From a checkpoint of a small self-supervised image encoder.
Model: arch caformer, activation squared_relu, patch size [2, 2], depths [3, 6, 6], widths [96, 192, 384].
Training: muon at rate 0.011, 25200 steps, batches of 128.
Data: trained on scattered letters and digits in many colours, 195000 training examples, 16.5 epochs.
Rows from block 8 of a small self-supervised image encoder, named by matrix and row number. Rows with one number belong to one neuron. Each number is 500 + 50 x the weight over its row's rms, rounded and kept within 0 to 999. All counts start at 0. Numbers have three digits each.
Before each neuron's rows are labels from the 100 images, of 14976, where the neuron reaches its highest value: "patch colour" is the nearest of a few named colours to the mean colour under the peak. Only what is clearly more common there than usual is listed. The data: scattered letters and digits in many colours. In brackets: how many of the 100.
# fc1: MLP up (model.blocks.8.mlp.fc1.weight, 768x192), inputs 0-95
# fc2: MLP down (model.blocks.8.mlp.fc2.weight, 192x768, transposed), outputs 0-95

patch colour: white (59)
fc1.507:406573490495467566533473589599599423494511602478593435529541523507474485429511427510487483506524491520549515571460486508460495439545536470423490503525445447421412525454538468536512507412516476502398628426460443544384514391542521490512473387495528462554531486404556506497532479487497436460
fc2.507:531411441406525512549487422498510583529469457549522489498576579550549567564575435491477429455438540476455444546479461437500550497527498579465397490465528446612588489432442486434557557514545472557500543555430599565486434597466485408556449413478546534519565513433517503514431429428481554524

patch colour: brown (82)
fc1.35:509473355544510467486581559429507554519462454445513511479571535574536513507527608466531433522457556455569437541517565414617476501516501445473488481546536497505473463494506574498587483515479432499521524562544458534501547580400516522453504524477480417434554468410518466438541436459573477488
fc2.35:409547572511626432428522484545530522428546523597505521642466568469428529501495484566530461469539487513531527508444550525414577510455543499501517486472537465475495479495501520514394510531425409452477301533461481396559493430466477564548561542568475555428517516446545510530547517478516465594

patch colour: grey (27)
fc1.516:509539491549441470429543583432452529505421498491560419491463551489544493460623533496568528525498492526497449574650572552488575494519492503505427425406492456510458454450447491534469522519428484550596433551561550405536578463566514421483560510497425488474460485439470554443574503454455382452
fc2.516:467501626455505616485520490532469621514543427432411554521547397519596579520458495426477522447511441503441529461411486462532504491552503501492516598503497508470514421476516491449401520537467484498475464463497406458521463519585497599434468525513545446560548427432493500461532464517570493504

patch colour: white (53)
fc1.166:505562512591588440627459513405489503581601479453506450536499467456375506495484423591504435495439523518371473444436517444425517525471497551427523490501496476491484633460541453541518462568509530564508551568511546486483552475501572546527471476452601473456558536449459487404540533524461594493
fc2.166:524473445498510560428496521534457541573498541586488572509408445569579554440497507517498504559490412608514491522581440520577495498532502422430446540542460468509439420605471521487532553572518525607438485417453518500479511470495486461581456561431470442536398494501493530533524557507507513486

patch colour: black (77)
fc1.722:500427530476398471410443514502410592476462502377523487528467495550453496473453533532462492411489572438531441507550545563533548472507525512542488456494537482456508507498473467446480482412489566391476484489550489481529440460521469536532532622491516480513576545548514442508529488508505521593
fc2.722:553545436384581464558627444514564503442516488608385505518495429563550559552487466533508454557627491438476593483560458477472489477432520564503506523499468475507510445458547511612546396518407482486484473558506498480527530577434479549467613490477482450475446451533579489474463442564495634432

patch colour: black (90)
fc1.590:444470502418602590527512511525541467555517477486485518536549551593616500481457561468506535539494525509468490510484477531587485652465470445489521427526579559437566496415470422479525476448440554503428418541389481456500515446418493498497529447422494436490506510518521580523498526450557577451
fc2.590:477508491547439486477423408435417425495442488550476361502501486471547405548455538462506431476500557507569593488492477522428516521479527551473447480460427457514475515561573515517478490547526452530478562424458522500468483432526571483517511550545439439528552424539512554512458595566460495552

patch colour: white (53)
fc1.58:460532524529526466553553461450492455471497525437502512455551537486550611456611566462496543525372451465479487483529612517476577486471445519551587509394524477523472487555550524445534461545439472435444501554537530528487469417413485510527489445565479511538389508546487577494610605465514498441
fc2.58:477568412452438561447496561594495548462520466524512518457487447576468511554545499513530542442525504416502539477558458484546505423504525456492487437593439436478583502515456474550435475482498515509591553518418460537502437444567421550430444489428573513471533531428537517530535540484550537480

patch colour: brown (86)
fc1.187:514440474503478493445554477489509534538493513472534491469517568524507448519533520555570471499420526541525500569504545499410614475442486472550438482524535479621455483470549426526575571512507557536487526487510492458539494492525517567589469529518586447539468491541558532511542560491456495527
fc2.187:549587462487583461479494478556580479505446507477560535474458492533445478418449441444475553602485594545472428395450553471491514460490535524589467484520533573517544443536575515565489540459465544442546505480508461504487501495478480432433454481458556502497497450492418514516430476585465449482

patch colour: grey (32)
fc1.362:463496525463511506537460470471519542532490503472492485515506474452551536463469499405520622540499420663458414476487482506506494539515525570551472517454552539449498435445472436482455491591464537519485547479617472599523528513430578487599438450476478499421461530559458489619459483591489489469
fc2.362:477416506476457583545507532424536510426401533480529539446479589473521517485474502478399462482488565438470477459569428562549495433507448477522449511438452493538483461462435514516570587513396509508533424522465461562546414509575469578565568459445444611570541424538528546424512440490463465577

patch colour: grey (44)
fc1.698:504434562503466501497439474512453556495539490501563534472461454552507408462499449588548558613503532442504582516468550506609499508505512528509487474612376514474403520477457413450471473486535464420450362549538545523641524423443509456549489393484512503454561420478433456501561588516433538442
fc2.698:545461527583538519540430479572493443539548527535519557578495449437532536465440568471501542435504426504483430561515502549518539465579496525554579574395573450457487421432438462483597504450522470455588572501515466522504472551499445557583541526550545411548474544490482445572423466563568439433

patch colour: black (83)
fc1.303:470571433475510541546542495490528597564509457442489432492493493419440472537467463441395564460500530474427510440486416587547442500507591501520417482508487523469536584551535470573411452548476431520516466438405415479596500519581473570393477440588483446484495537549573488481524530526483460419
fc2.303:538535504480544454531445457495538530493536528518499486487576390483502467447445658391516508459503498439596541462514515428548466523549491545518462439524593410430544423489585495538477528513534537437475500544515443455505483470454457434542345449477532533492502485448549491499614530396552515446

patch colour: black (65)
fc1.438:560506449457497441592566539489535466473517560598529550471552551518479519515509472481454467463527505391570474463498423507525528516488463452525422527527508560549532608491538465481534469485478431435519429517486525530548478538519549523461506529420461514413488500474571437483422552440682465468
fc2.438:437482565630540499416449566412512372525526547503390495555409578640542460587456569522453576542480514538454521471516447440496475452520620467480507535520475540522540508523505477448540465509495438483447509465393505516498539428512520381482500500504588567494457522536431513481513499539563483469

patch colour: grey (30)
fc1.449:460492453515479460539516502476559472459433565462554458475527443503523498515503408428520539595421570536601430405516439489586515510573587498478525542451556400488518499512458463514381484513466596595472541602555395439579522527517471422519443506558459502611512511439534514442482536576502480490
fc2.449:420443494540503500500517501464478458536636523487491569611508480445446457488530493531504448505549510498409460448494539481463478548515426432536511546496481499515497483491471547527645492512449476454504426421483574482390452489485543493564561487559580493524493519469521447521501514426554551475

patch colour: black (67)
fc1.568:489476549539583513463453501560459557497554499554549630551596403583568626473525480498478453472445487439487539533525494509463550547519495483436526460496478539453482471514483462475508520460505507553450389545525539485532516458485583505500485580576388472459485482577466514475485443539426567454
fc2.568:481563412557502529467480474504569446522489425496403518536404507566581501523504546442498544433491590480500435467466571533553541411603513493501487446501485454452497463483439595496463625458502459456456463543510461445527565382533485568410534488496507521536562516385489414439580557482486464454

patch colour: brown (37); grey (25)
fc1.673:409482574544471539462485595598560540500474535533426512507505519564580464565446497479459467520438458478552372462453497451498530545532583516463456477567448583443439472530506505474405433502465513487466418502503422505564492483494479491424443552488545438601504564470491633480459602479510526467
fc2.673:542517446388448483551398524430499497530468546535596474509469502476432504476457437535563498427662557566457537522496542568512389528429384502499536592471501480549492499542531553416475604496497346499504564502426515512494443567495520541523459473465535541458537387568449443483522503515519461513

patch colour: white (52)
fc1.127:495511476537497578564423514498470489558485538524520617445376478508491504477504547566533532554433458512529459486449436447430483471469543506589438461609462566578480363447491572477389451532426395580453484516440577491529444589436562512571480479461424536573475466576486420496495538493473496464
fc2.127:476502519443399492419444563509573433469452474505544411384531548584535539545506490453478506502474491464589534496506483501495492553487585496371553529422543475504451528506475516439561549495490571469538505531503540579464498529543454523494528527423521561400537535449428445436516453606441457541

patch colour: grey (75)
fc1.436:509493489530463454465496511469669590519562528499518529423513523488542523505583462474459446469416413546409524408489485504525525510440412565545564589553475516562457489413551493432483429428490509485532504575491569582561538457574419479543555447513545461578502538463450467479507576451544427503
fc2.436:442491480474490474602476408610450445464473521608491482522547550516395485415480610527539501452489551469585480505543497577447495464504555517451486440495479521503519494392485486602427434543571464526502493453466428477483577516533478501582548516493517477508522449586568563547528453518415509496

patch colour: black (100)
fc1.147:541530405529554555589512488517569519436467450491479495480504423470503468459555461469522511521503559509401555513464501570509525579452514559537533605499513522449502594543541490539455493544532468481513408402459396502438539543501554556474543508504512456499518522479475532468477546518467436499
fc2.147:573488599437382523465410428488515584544545508440512485443518514517508464541471599543545513437486463556548475572513547470404473450515384467597450434436477469486416457462504527458451449598531504543425467621543580524524520464461520517477486578437507520485530546444515443467470481480484503580

patch colour: brown (39)
fc1.665:533501480530492517437522551407434475463488528507584466419385505562506440537542483448596503504426483682473432602471442517375540576517489512482479481381526447462472417492481490499486613513481480561521409525477526483566574475460551497510533530536581469519555474460529447455478454496429484482
fc2.665:528441561442557537576480503530473500547595565519493515556543463427465574497567421532506429521533548440527475510436476476471501475515553571530441502656517443449531517439570457515498441472401540479421449449440438593558483500422495535533518493487500505497469509542560465436478538485550451465

patch colour: black (88)
fc1.334:487540577491519457496646482505482515470509537550446444513563494520534453490427494528577574454531539421560538468496550428505495528511494471586454504494496625529472519514533521512473472468503475446420474460516533467442538529544562531470506669525516455470454451516510557505523441676547466513
fc2.334:516528501538532582502484444485507476482520467452467494490466397578493489506524569527535433545496524534394423557449558542487552424581515473477427516519476436398427514456528549502492487544496558529466525554591438605549434473554516504502489432475549641463577593535519540482471592404438479585

patch colour: white (52)
fc1.327:466536498337509500518476545465509505536379517499485452551566486488566487489543641565521438573470519510425527488527522495510531510470554484506492498500416510439472482524393497572553498469521447533415433525503480447487524488554465480480505510465472521502589595544462543564439584479513542493
fc2.327:565533562492505419472469516411545453470586496545584548571438521546479499525513414469449550489491480464514532581432484449375514480472520497515453417547489549482518468564529515489568396565568574478450575428462543492402546534515540487591454493480561516578450396402458462448517494591552482534

patch colour: white (51)
fc1.695:417511523542523613524558541656453501503529501499453441527511546557548480419478537503506557490409487509519437486575548498503588497526431559438470460492434492482540512528392468424484534474463556411479443499579486405456568510496540497533417486542459442443612563509489508514568485481481496481
fc2.695:561476560476456463518465522468434469493448538489478528433560463580460531599513563486509502528532469494449605469493444438427554543516527428597356519422449504546475449490456468619475572566515599503475431460549504550475490570573553453507517523511599523462558512398577544480475505460502561540

patch colour: grey (30)
fc1.361:443505515437500530492469453537483416428478478547494366494488465537586453402396596565439597564432566546509523581583503436586443554543552464597528448544495522519498542506530424467406543460470476569517476498512535509520500549486492414456424500460575543434457461469521467545474553422445441525
fc2.361:466548524506384492525432556498548541469422518491504477465469576481438474484549439449454377551529442445510467457561477619474435533490520533373464556516434485489550510559554484513558522466540528526530506525468454521462534593487489494458498557497430455455476444509532521429561500524558458428

patch colour: white (61)
fc1.752:470520523574422457497429506499486525525409501462431422539395529533469477451566507468509457547495522533413517607514481517473485484432484507543535497483540464483567523467473491495528525488500520673505524484527496440489524520524499509491471486521558497468461574498447547430447472434582345482
fc2.752:516384487445435372561452385500447427591489383604554459517416513535580604538487520504486522506539567559439484526487368519526533499524506525586466465423476487467446538458500435574435446488492552495461512484487486524506497561537575451491429491569519585444529547467530490544510537476437559472

patch colour: white (51)
fc1.169:601519536529512408380510460479583446535460554489517530494459419394536480443519490561501442544588496512434408567475514507453439448457513508495505455522439438515502533461482560454462537440460542592478520454516577436509521445421546489506494513424544617421394488457470539459473516516524453543
fc2.169:507515601609566548454477485511495412539457549532465520571562504479420382476570515470581520577468535406507522518408450558460518546448480506527502514470491522503432499514545490478419508561522551461459478440528436425558520488491453475479331527511490500534462526501405530447585473563515447450

patch colour: white (62)
fc1.287:528506448435467442496427560518540426445490501440534523492484475538507535553569468481507519507430441543494411465576562502497516480584563513549585533560516533506554491526421500529585483472509505567485541411563449488459426518494431594517513488381544561484519406595505519495459519568446445507
fc2.287:447481501484499502531525501456438574489456449554487515370500477495450484526528539469468422532514611467491511575491506508550437495488458489504431504510445501450440498437458524531528497600552508537487527594492554483461540562463477579473511521520484533536526550445512505460551478447613584437

patch colour: white (62)
fc1.463:472493561485481421484447470484482578543424552497431475565523445471544489491503582500533519471554400533495433489478487476515499560604551520520470528540567462472470542511535596449539365501436521510489457511394420483468426483517512436561511486559536509513585559515355601455480536472542551569
fc2.463:525606418531517517476503524463470433571530489539489449480551342492446536480477458567526496490486546531447535492549422383408495481514559476517474529512535460526431433534497513501506592550492488458506543524507473576508476517382530485494555448556494525547575499365522541511562450542460584475

patch colour: grey (37)
fc1.689:580522497532473403428530408510424502521509489586482488538535520545500472455474473536459586468446514525433541490427487527542567491503556511463416442397451514476512483514417513440513484504550503495478438532498489433530490572545471443458463458521547413493551491459508534581476456420483546523
fc2.689:448502541522516496516393587525525431435519471533541557456453422529514517453446432440478577551518485452424495453508472535477441539569466566466492584537471563482513524467431472468586462509531452513504519475556428583441470552542443533573571558558518545501434507524486528457447502574465428586

patch colour: grey (45)
fc1.630:489531467437560495587542447480531533435558475519378452478497547420484547461533467460497582548526513595579499473570534502514513553515469508566463584538544540474441451477541498542502488453477568568480383490492542458511505482550540472450441487556520535516458513442624647500392419429463523538
fc2.630:514453538570468565474494536503518445432545415528580394507457394567504505507495370472500514433488547422445516470482497510521440551564532598575476601503473560445475496486394509527592499513432501475493487480433437485497537524411595539503404455524439529494542548515435512490607633481497525468

patch colour: white (53)
fc1.210:471407552457588508535481568489456481482577511495459554611428504524527483466419455518485473458491539474565532624473477399527543549549411406458539455496496423490469518512535574559486485463469565559568464350483567503542611416425459530501483476463510462522594494511509553553357463591475523540
fc2.210:553522494512503474425539414567420435492470626471537551541513488410510416496532521568536553562406558521448549459451490499465546492482529546554461567467516504530496468542526563413444576444508546394502487514451477435578539528545435484469449515511506520460559433502380486501502492524459501458

patch colour: white (52)
fc1.610:498553585572475520429515408517462589583600473430479488557523462511505480547482583521547453521472449513492502465559547611529565537479529514491589550422524539502473514512469462472483555468456418517554516434547495487530435508471502502432515573532381486519476473527488509514527539499522404474
fc2.610:553488488442451478540518584520566411433405440592505435520527490455600526431564446461490438472550515401434530497563567522475407494513461492495470522444505547473661542497487448378569460468560507515551538514495580457543505458467461607515514423485556451479549621594460469479446453407617521530

patch colour: brown (32)
fc1.178:535533477564551472462513439460505520556598508513414536423468564498487453475561431548425509544448467587563442396492525553529462530453617540458508507539496566501412533552486487420496548480460448515452435545417474481483460572478498423522460414467500531582435431417528439447449495520564425448
fc2.178:431517500461511554432535424573517497584433462454565486570539436560541449470455424581580539553417562521490533519515465550492555523515466531588497586482442520495551444443428564529545472444428561562548526546545484546481452532456507522570522573506452524483478550583477581558482462442446515544

patch colour: grey (34)
fc1.465:508561562530503598490474533585546543437598557464448537471602508609490469497509509548470483483504431495439478543525451595481524399501538584469421627487529459470525498431555457514482443476539539609522458556552420469402423429471547503514536498443510443524556418551524506509534500411480481483
fc2.465:477569415541583431508526502500417533534504402584467481460490408389507571539543497485508416483514563477592449509478426490478437505439432506536503490465420513517465414594477471517523578525513442380599506485554479496537567543563521532524548513551548532498505563517450468519471486532531481526

patch colour: grey (41)
fc1.502:487556518460470479556561594426549516576512498550482489588475473461658549553468484529471463473540591538600395596506523429518468536450481456472502470601521554492540459402531513431525571538457507542540417506523558524531540528467519564401579531489472496554501560410478434552498510450507449592
fc2.502:549521451452561538650497458511436480477480470467577541424467488483410532484524532544462617506479497532366535509479533562541486520440477469558526493426552465535465549589518532446541475462485512438453499500504518569403518482581508414518472492465455457448490566593499497451462492501497436382

patch colour: white (54)
fc1.257:550504416523498467474480519470528543513522486463517443455545521518483519465482512520565511476457504538427614506478471561552472462379537505508457609542518483442434565498564445595462431436510527550555560576493483537447391480423564661426579508542535483482501517590514449577594530507466459484
fc2.257:464458541442515551516487541547508507552550481525445546536491552491461519444448548464468540514454425548541567511422552471436508535555530509561501479525537428535515408523509489604457553455452506492481571420516446510536473568494438524447486498489518523525538446403426515442504432583456539575

patch colour: grey (32)
fc1.366:479538442439517525440567485521476530470527536568493525519474422535562513472455501470442514592475443492409577532530495491475563520574453510494547487513520505466478412404507481509446459504485594477507522538460521479473531528510579521606463537481426494482539534484506564514501484576472551392
fc2.366:455464538580481453531512465508444522403485496488532531492464561448523544414510495489546453416451490613542446482537495497594516529570561457509443555495490556514507567506432489478430539465530482514461467506531455463519491501552489482515501478505558562460440446526482561427534501477492450595

patch colour: white (55)
fc1.231:545525469488431534452447509494462508479508544581476482563440555463448458450453622579492559493603424498449475543555582510493526505518540443529560621473488588501535606574531543466534504430518464470584538529494455425505612498415472521480429546472473544428499521481565480521367503473492418458
fc2.231:432570445578524521453504554506471505574531563446463543453456523590488539514584508457565507455472498542507479471461461565483483398514452504533538502537506552433551512554526547537496460462520564558478432433487436518514586434469419437564498464548552495496514565481428598459529590438504465576

patch colour: grey (31)
fc1.81:515488415468574468572520475435463499564536487531447469507538518560550440512466494550507496506488549519508438526478521526548488515479602506429543546569431509410492489515488566441450447505458537416452513461438486521500557491450447538601551491519543486411575443384422539444582489466520604547
fc2.81:511434512518490506547436435427463508496578563442614475597505491431485405547530446475510454549548490483490446493499557442463462603441492598499440528460555506567438560477571440525588441444466463495514530465493529492415467544485467545535455490453384409569425399468534432421514474504527453462

patch colour: black (67)
fc1.691:490508539428400504487440551510603491578526520537463451501458512434559556543564553603510478482514547544523518554470487481463514413510428469481509510541495521547529552448573405432474475506500597392479543412478430552467509491568554503576532535452568519437457556462446546518496513504491416511
fc2.691:534509439516516467465553440483526515506459498499490490444601474495492498511511487483454516581451448545554503460436489514488521548416502519453570489527512537538468545429446472478572391570521401539378513525576509485483593508414468488509433493543478574539489495490504497643474518540516479378

patch colour: black (62); brown (32)
fc1.50:392486521555418512457624534496572542490507413431530526591458470437502521497474501542516550522461481458548472496469399562502504482469479531594471600485481549469551415552505487496504505416455481563451470500606467404418486513476561454525450537537366559391505526465480530487510472476577538522
fc2.50:620617477454490478544486555510483596477450484540510476528592527486550494480511466519490467549487518399474554416488547504497503478557549433525445523450520501570407490511478506506508457507548624504580521582473495555443515445512412573439579475466491559541517519545545509508419470577578435550

patch colour: grey (38)
fc1.39:439531569543414476465554548515429434566487485592507474458492504603627484465416506511512462411498499551566462511565509491506517583441472421536475490509512544521461524485558383586537496520376432485450501584554484418548552533496458472494552472511550387474544523565499549489527568520449535480
fc2.39:591437448494511477482431507527528532527524475477369571482407543476379537422460492476517511477556549525486539506474568514512546452501480540532446534419558540447466457451445519460476458439504444496547438544521469544495407482448519601463487486506460610534509476479490508593530350440449403531

patch colour: brown (36)
fc1.177:499549464488436522539495514493538479491490513530506527439453533540613571549490452453428536456468542506515440544404474454398523539497590562503496490526545514569451547501549475473515510437471452458444525524522574462509547529390442523404483486571530491497490533491532519496495530414498528617
fc2.177:602531461507575474515421422496481479500528437523553476444536481531386347437512515562543491564581479551527524499564541603548513529475442394471532575468458470491519442463489518527489476528506483461515411433510497546448479450523529534522548476471560437455459392517417512468531514505453397482

patch colour: white (60)
fc1.681:427463503458482379496493506557475448463427494558453573525566537546433513519533532527502535547445511440503476530440528431420536493591456408562504559508427469450544486430453487485533501401539513481463572449535479556386517469416479524490537510483493495475480647533475521479458493450547586532
fc2.681:526500475470606535534499444575527528448546434449510401506523395586507461531540570488631460534521552444477542543531439500448479517443532550570407406493504413548385547601430457548424513603507497501441454552511585542422526604515496551598493524544564495439571513472455527509476578418443502591

patch colour: grey (51)
fc1.255:501569511473608535511529621512529536447604556478450483399540530553528460582541503556617489502536472516456475504517576464459596440470451499501543444484507477542408563432574518437433509406419535491499429441489521417463575455494480628599606510471550506572503454472497464402484589522451510587
fc2.255:488423508555463452525484457486579569446377452438568577567481531620454513484511558461439431439437545515533506461468522496515520508517480411534432533530529614502565435532441464472513441522542499502490515608522499527487462416492466416446446555496520582488562526516558496628525438458553496558

patch colour: white (58)
fc1.37:548432498510560494421592431507505474496574529481515462473592557409488487413544544411479504508478550482435552488515471465493512537462543534519466612442503603561543469450409454441509461534379552496549584515379547544518450484499549423530434548431558514508476430540573516542450485474396418451
fc2.37:494481537501451401566444450506509445498450457513444494457470527488522488554497477480479471382476490400574507562529581473590552446454522453544542388487515488465514559571561487464511645477476536537529456588465561503516562407497479557504491529520460442504525581434482543528589469457580526501

patch colour: black (70)
fc1.458:586510555481491429508509412502467480588365527472434472489472593471505522598491385540443558503523420592417450477481495532544603503501434445514502558497566570561462557468511444537467507530418582512503469439487521528484588542568438440480495501484528491479531510455458509523487492539536481461
fc2.458:491476521499557473510482571477539440429472446427505406440535504475509482442583548434442526493573627480639452587535574558475462472514424482505604498442479504525456511493526482560486509506590507519548539484439520518464565485452573520515438511562473499420511535513538543471541543591512614637

patch colour: brown (34)
fc1.404:522418511447477591439543521549486413522400479514463510540508543510533498502515530406524466521510481462533541459421493459472494448479594447529510585503464436441548607535623503347558455456530496494557480463482441624512463481434567567582557466489480432417558489512569497529512556458473515419
fc2.404:514565563566518438570442505494422478501506523448505484455566471605432478508476439540450506511536394530548474465515551580491482515578455563455454412519499589528482428576467494544564493464548571493421515437502434492536475416476441460507484490445478561496487438433525497475463435557524454457

patch colour: brown (60)
fc1.464:493525522524503588461432542409503459488511502497421319610549502478539514459557538484489571486573530449569544503507489556459511505545473476439485582476483558491536450517645419415615571504475474569500516465561480528499475491491489557473515518396489472506468512484501536549477581403488515411
fc2.464:509479449523444523460460555513480571435476476474504513533451521457588474479481479469460404585472487498464458520491499543570463453488430542599449547430566467493591491534549417485538482458504527529531554451535507568421518471550520455448463392527412474567524537470549433507502429559517560597

patch colour: grey (33)
fc1.765:457427491476495466544526678492518630521565571497397538493510490560536555563474497478496474524503546498481504503503531500531511513496565481548545512409526577500474481467501444427489489557510477513475487542509461492492480553401428483574515527502478516527343421489534648411505568498450476572
fc2.765:473506468437467492511443379524471423461437443611613583483510513432440423449469445529480456529546510520584489534584502516538416459386429564577552469490496468483569570458527516498503495487504550478510464538523524491533448599471525453388523524516496502531493489548502408558476523568526550488

patch colour: white (54)
fc1.139:428453537466536473578427528521465489550472537552507433483410527477531465473567493519427465463479361513493544456585525591556457460463571480516541536637476498514554525522496534472456491435475443435489486491481610490456482511529474523578495441422536530480538574528380470515397489500584473509
fc2.139:636494433488448377487493484564449463458566567470432417459458561522490496602428476528507458502551561566507456511478417499542535519530553468401586437490518499463463444543392495629508494562564524495478532530456482494546548557479493463446577457524538520517457428460517463509504469542522507439

patch colour: grey (27)
fc1.636:421462550514551512507520601577520576512499437473522469554495479552608560472484493488417498401477455504475469533494570487483499595602474439516532464481484482544557459455536571441451548513490449454565399476558599505530457544488529554568507581477496435570439437453553487470436549579522465578
fc2.636:560560499500493467494526456485459446469450488707505504421543559470389531487499373587421515474503521494421494464566480583549528469495524515461487524502508530489459495551451546483482565467532540584481457656499512499457484529541488423527514433529516459519475559543425450468573458436488480438

patch colour: grey (36); green (32)
fc1.764:511537463580483517494536580475541536473554512551531451482457514552593587539474498504476449455531595461497502445513480537372481558429529562515467587490579536522493517399505446486537496510433480466430499491490545448557527536509562472441574515522508461513366540473415428475560480381526482570
fc2.764:499523577440414519508466460613450463529500483494508543492490482523507484424500501583407570455594514500469420452577517575444452506506504441462475474519455385454583456467526498498495466549428448473535518458529496562423518512563508547481489548547510537537457458458648591470442454472452514544

patch colour: brown (32)
fc1.550:398564513501507542492557597547501536462566496438598405544464479412479554425403574486475522550441486597496527582509599488517521480557432487563582422415522548586470493556467484542554544490472564469488446499535491430492499464502518453491424496448408536547516477586497487606579485390435539519
fc2.550:543469582466601497466489536564476533526524505562524482526501486487493486474543503542497517442518532437483431559583552453376473503465528510524522527484490568537510489532518531580517474464436518480534510496514488597469564527393419507512572467582506556397468408410553388538470565609481442447

patch colour: black (63)
fc1.576:520530600557493536484554468452543448497480456532464416586493566575516538475522511532450574454561531470535525567443351461531399541495447444455496481558462432609481509457555434474484504437456532513600485534574568540545419519502494544514432519603484484454596455489515507507427517509383522526
fc2.576:506419463473431541461471539451475531502516481458502607377509498491388515503450419489501518485504376443483394465479548542499523438450541498537413537504486490514433528609509496480501495547588423556480391526432487481557514462491548521397440440451482495610480477502502548474579577464574476502

patch colour: grey (55); brown (31)
fc1.584:489600481436501429484542521521541520504496516534397563610514516508426546541544528533392590445464493487529555492489496519528543502583590559536439549490476558497504557471553412470471564464510507510490520486506455441439390525507575537544517444504471500530542560584537378537616579515498464556
fc2.584:504494523522517508431428412534464604431484525558524559472445431483554480499528520428537406474513479502527513461484466491541448530555481459476431505526557442473568540560564512586570548577544570496537497493552434456572562398504438533442572504521432419446453587479539585548425498490465569501

patch colour: brown (51)
fc1.142:501434558543576453454523521523468426433509464489526564455583430490557389532403543441508466486440412516411497427497540435494543436450489418512540475445407447458567611491479421574456526502519525561554453566547529464512527507503563508521502437564553515562412446526497435500412522442480489428
fc2.142:483502529469515476530599488518552555544494560572535510487525493475479523590574447510509457462555543421419492411530561540449500532560516480524434493434436446579512437597526569506515489557562548451482540464523519523508450581521554488456492559428470531467593558494505578566566534506537511425

patch colour: white (51)
fc1.241:538514558473531517569429458478405521569507521521506524618469457494554525510509480525560557415533468498433496580505492413502528496416507548550496444532483471456412480413463525519501590436401517574449543466466478517484562479466473484500475511416464535533593442515446514434467523586553424393
fc2.241:504526550510510524527463475425464418514511619418566470490498504481497471488456445537519475441484599540445474548530494505480484534497599520420442519520470563548478466588470506420463440494497520544538510466524520543514456459424572591529498533585546426479453575529615554422532451527548552530